A small model that answers yes/no questions on an image's attributes, trained from scratch.
Training: 10800 steps, batches of 128.
Data: trained on rendered made-up planets, 195000 training examples.
Rows from block 3 of the image encoder of a small model that answers yes/no questions on an image's attributes, named by matrix and row number. Rows with one number belong to one channel. Each number is 128 + 32 x the weight over its row's rms, rounded and kept within 0 to 255. All counts start at 0. Numbers have three digits each.
Before each channel's rows are labels from the 100 images, of 14976, where the channel reaches its highest value: "top examples" is what is common among them. Only what is clearly more common there than usual is listed. The data: rendered made-up planets. In brackets: how many of the 100, against the usual share in percent.
# convs1: 3x3 conv (encoder.blocks.3.convs.1.weight, 64x64x3x3, each kernel summed), inputs 0-63
# convs2: expand pointwise conv (encoder.blocks.3.convs.2.weight, 256x64x1x1, transposed), outputs 0-85

top examples: glowing rim (98 vs 40.1); polar caps (90 vs 26.6); desert world (32 vs 13.8)
convs1.40:095111167212126123073184135110138131119102085090092132130073057114121175157149123151101165148195138058154129132142136043120114118143138138127117100154090096136149156113071106137151134137136133
convs2.40:118162139162142126091106186168103141152146140090144088098077108164184174128101056090131110166146124085153127151136110169159152152164118170103161171098137169119125120093141134136125147106110141123173190092118152081093140175087191121145155105117180123125132152

top examples: polar caps (70 vs 26.6)
convs1.1:135157113094115138116088085071068149161136081193115156138104132166159096074077143105112119134097060053142135127123160120127102148144151100137149093095139115071116085072098159160118111088150155
convs2.1:132119166089122080138172097163136158137108143074109124101124123063094140099129110133130201112122118120120135134088124093183169095148105139097116125097103148120104125078171140203150131156175189138099126098118108115135063156120180086102085067143108060148125036

top examples: polar caps (100 vs 26.6); desert world (39 vs 13.8); kind: lava world (34 vs 14.7)
convs1.48:105110179121138158116160180146164189163078139128164105111074056131154165163177149155117104165156129173140137112110109109110093168110113141163074155165091083153092163143090164124139124170183123
convs2.48:174166134080158082051168131123069124158130132093110068110156121101151190143119096149150155167158163050153142133149129127154163098153119186077115143087081147157148115072144170152139112193126151112127096119106117096090093146096123129133095125123221131144143122

top examples: polar caps (77 vs 26.6); gibbous (59 vs 25.4); cracked ice world (33 vs 14.1)
convs1.34:119150141182103092122202178120142067083161131143097128150141139126086160167185101142127172128169157123173125101119119108184084093133155163131168168189122139149140139145120077147184169162092125
convs2.34:135122135134183060047075133050089092156107097115109108087121137104156116147125108150116130148177129111082064123126081110104136167149135162104133147112148106130098117135169116105110109156140093095106098072117132096121124166090148119094142112089133150114124136

top examples: polar caps (99 vs 26.6); gibbous (57 vs 25.4); desert world (35 vs 13.8)
convs1.60:126037146142143106147164179160158130114093148061143042123137118067114154147174133162148121114155150154139117134150053132130146124064143154142101151167121136154123159160150097144152135151131061
convs2.60:109118088100142107073102133057096100148057099102084100079144171105143102154099091151073099143150166121124115128142110103119096113157183177092157170136172115168077068137156121100098098148149105097105110121129112119119108095090102101158121132109140159169088111

top examples: polar caps (76 vs 26.6); gibbous (55 vs 25.4); banded gas giant (37 vs 14.4)
convs1.43:138065138153109131154177199171170138130098169123161059131130142084121153154197121153115121117181153191126121133140082124113107139069148155141124181185151145154131159164146099127151111160155087
convs2.43:146116120133157094098088097054123094116098098111108116108157129104154117159104092178106134147157189119115105099154113069115150121170156146054163137122176069178087072113157110108081099138113074131114085120058134112115109093065133142151097111105153143168068099

top examples: polar caps (99 vs 26.6); desert world (54 vs 13.8)
convs1.10:114150085115148118093195179124104108102099144148106170096092078157153141153208142079123115107177140167178124105134140100111089119159091134137082178164113092108123088128115143168164153196097156
convs2.10:130132069158133088089101213100083111150072117071089140081078131133137067147065095123125096149145132195139119100186079097094110113137155146121164167163152122154118104200155161107127083172119157101109131072156125118090160135127096095167132087104143144122114160

top examples: polar caps (100 vs 26.6); gibbous (51 vs 25.4); desert world (35 vs 13.8)
convs1.54:138081109123137105160180169080131090095127148120131075152115145095103149147166152170138137145136121149129076175172071096144124120104167158154148179163121157087179152140151083202186111148104081
convs2.54:106108102095139099098089111105135131143087132117064100080155131092126108160142106186096102131165146126091097116139122135119072134107135141080156140126137063181050137124124134084117117118121100078081078104099112114140133127068071118098126127079110168129078108

top examples: glowing rim (100 vs 40.1); polar caps (64 vs 26.6)
convs1.33:121143133109178119106066058133080112111091106103131111146149151125109088114059105117119107118070098093064142159189162141125169105106163084098150074097132122110176115092144117092087077112101123
convs2.33:136109122163109160129126177135110124122140199106184121123157118149061137110170093087148119095066124098154138160137107191136143170132133109152156133126105201175106128131053128146145128117133103138177177187169160146123115165166163140176142192175113098139123130

top examples: glowing rim (100 vs 40.1); polar caps (56 vs 26.6)
convs1.53:046121113125163122132075080078140135123142068118114129122088112115111109084082068134132103098092139105079146146154149121132147104124121078070072101052078118091171114117158111101095099106131113
convs2.53:113147149125099144159108127157173124139158161072175162145159131124071134059170119116165132110121104098116104070150123222140090199117105138104136092134126169132182126201128117130149157113090122182166144188084156093131096160190150175133076151162092156088124159

top examples: polar caps (100 vs 26.6); gibbous (57 vs 25.4); desert world (42 vs 13.8)
convs1.13:127169048115142134104182199132098126148101163188117136151159161155139158151212131089094113103209112144147138129114147145111100131122113142139140120188114098170127108113126143171189163144109162
convs2.13:130068113096174104109099144065097085115096111100087138094150145090170084149104071117067119144148152161111117096150088090119097114144160104081187134154135097120076079178133136085117104140125114100111099070129121104118117110087109134111134132083115161104081089